{"arch": "unet", "model": "spectrogram enhancement model", "dataset": "synthesised sound scenes: up to three everyday sounds over a background", "train_examples": 26041, "gain_aug_db": 10, "noise_aug": 0.01, "n_mels": 64, "hop_length": 160, "input": "log_mel", "win_length": 400, "task": "enhancement", "loss": "charbonnier", "norm": "groupnorm", "hidden_act": "gelu", "weight_standardization": false, "channel_attention": "se", "pixel_unshuffle": 2, "widths": [64, 128, 192], "blocks_per_level": 3, "block": "basic", "dropout": 0.1, "attention": true, "upsampling": "nearest_conv", "init": "trunc_normal_002", "residual_init": "none", "optimizer": "adamw", "learning_rate": 0.0025, "beta1": 0.9, "beta2": 0.999, "eps": 1e-10, "max_steps": 11600, "batch_size": 64, "epochs": 28.5, "lr_schedule": "step", "warmup_steps": 340, "weight_decay": 0.07}
Rows from block 2 of a small spectrogram enhancement model, named by matrix and row number. Rows with one number belong to one channel. Each number is 500 + 40 x the weight over its row's rms, rounded and kept within 0 to 999. All counts start at 0. Numbers have three digits each.
After each channel's rows are labels from the 100 clips, of 14976, where the channel reaches its highest value: "lies over" is the class under the peak; "top examples" is what is common among them. Only what is clearly more common there than usual is listed. The data: synthesised sound scenes: up to three everyday sounds over a background. In brackets: how many of the 100.
# convs0: first 3x3 conv (model.enc.0.2.convs.0.weight, 64x64x3x3, each kernel summed), inputs 0-63
# convs1: second 3x3 conv (model.enc.0.2.convs.1.weight, 64x64x3x3, transposed, each kernel summed), outputs 0-63

convs0.59:490461509484443460439449452486549559493465444497516488547449432498495491597487494463415493482480492463481497485516541496571484491473465438500488506467592502463514460589508448565513499521515436
convs1.59:473503542486530500508481514507485510490539476518509529539531531548489502517529510522574545488487481584409515504502530469447437551463497496636545540526509467534469535495470544420503558540412531
lies over: water drop (26)
top examples: water drop (31); first sound: water drop (28)

convs0.39:516512461508486477469550507525523557455484558440562487456366510474453503522493510400464508504494528496521464557457473475494504536526482513430524444472491510534507454435490528598521474547517527
convs1.39:504521526601517526541488471500537475517502490504438471555524459462493483459445454524572503442512438504394559487524503452538463494386531501532492496478553463455470471491579543480496513514494489
lies over: mooing (29)
top examples: mooing (31); first sound: mooing (25)

convs0.36:548542468481484510467550507538491530466495564446577463437385515497463501515487515459487501516496542493541472526404494518437507531530477498430532454489483504509513490383489528579523491544518505
convs1.36:514499547618512492548464470499532483538517460503432488525528462468513484459455472520523494445516441520407550512545478465540468495387530538531496451484542464422463485514576537495496502512515505
lies over: whoosh (41)
top examples: whoosh (43); first sound: whoosh (41)

convs0.49:493488463487462430482510463407480472439453515496463610595440518520506536557499505488513507514564507501508480478539455505502489510518467514510506489436515490421528476585469502601497504503525551
convs1.49:502508507516521550505513473499502517504533521475489553594519555585521543490531527477510512528523516552445538491478495468452495538502566397505522512510466492589526481501467550461508458517356476
lies over: water drop (70)
top examples: water drop (71); first sound: water drop (65)

convs0.34:443485462456473455474470465434464497438457495492578519510477503507447515545526499471516510509508483476507459578542480460488460494496477534524482454464605473481464451373484494578477532489511565
convs1.34:530539537528526504554489496573519498510555550517448502520546518519511511489500496519489500499530470593434538518482500517501472531454575479513519487503524454564483433529496613498498490568367484
lies over: bird chirping (37)
top examples: bird chirping (39); first sound: bird chirping (28)

convs0.13:467402474449423472442436434452478480518506453471489508534460489524522510535509502466462517514496487476501417472475439484407474475502468497514491492535589518479509496416442437566498514482531519
convs1.13:493562503516510473508524579480507551441492578547488472552547491503451486452497489482572492488494506551413555467487555546521523511484532475470500582443470475531479478571533547454529531538414464
lies over: car horn (27)
top examples: car horn (31); first sound: car horn (26)

convs0.50:425518431426455423462451430493536539483495496502488518545485483494471526604525516435474510515525496481495509518506465461459474492494464468460491447479617486461489470419505496550502548547515479
convs1.50:503535508524538493513486474496443479519529516484456532696524523523524528490509509477476457498535489552431492529521524492482483551474540469460543540522498476534502481561467527504472475546394498
lies over: phone ringing (43)
top examples: phone ringing (45); first sound: phone ringing (30)

convs0.55:518567457534486509485517507523454477461486563479557493560413474499461496548500507485502478505471517533519493567437506555435523510521512476451510471493514487409501466366516527543507498527515401
convs1.55:528485598551524450470455448445563490570568466484425518549484494494544517474490488530486503478561439498406533562533502499516474498406474515498493530485528453450483499575516506488486459518469496
lies over: phone ringing (34); laser zap (28)
top examples: phone ringing (35); laser zap (31)

convs0.57:513519486516500488508510466501495523517519531497536529400474519493508527598504505464457457511516504491491523540477451501387488505517460594373505479483550492475466442425471509528482435551495474
convs1.57:520545532530588526560505483491476505582518498534455486432561514478531513500477496535555490479577460547483513531475433496542488490458567532442484522495560483450406530491558494501465555476566469
lies over: car horn (38)
top examples: car horn (41); first sound: car horn (35)

convs0.35:424481477552487454490511511515505542478475527461547503351402461478455525519516498429446485505459476455463446547465488473569472486487449513490488427462525496499492468496472438545502512510513487
convs1.35:473537488491475471555509501492509489455483520512487404461548502423477461497474478490528510457499467576469565491435510480483445566435624469524540543498532469525459481482518581442485493543478495
lies over: church bell (31)
top examples: church bell (31); text has "car" (30); first sound: church bell (26)

convs0.32:495506438530496483465531485549520549476498549407530481421375490464476511492490515423452501511494526503519465506411477484545503539518487489433528434481452496507495443464508562568509507538512542
convs1.32:490526550602518517572515482514517494502484517525456476533567462476487478476451475522553489447500450509418552505559497452517471491383560508535498470472559471452463484454587527479480468507497485
lies over: whoosh (33)
top examples: whoosh (35); first sound: whoosh (33); clipping (31); text has "clipped" (31)

convs0.63:542579439547496469492492457532492511442468545446515493554398498492457490517481508469456500504531524533517513542405445524518520525536482514438520466479478474445485445443491552554498470534520398
convs1.63:513487584549514465487470447495554505574567466476421495603493479486528505479476481510496480480543443470396503517552491452510484481426491483518489558505521465459489480570541482479476425484469469
lies over: laser zap (35)
top examples: laser zap (35); first sound: laser zap (26)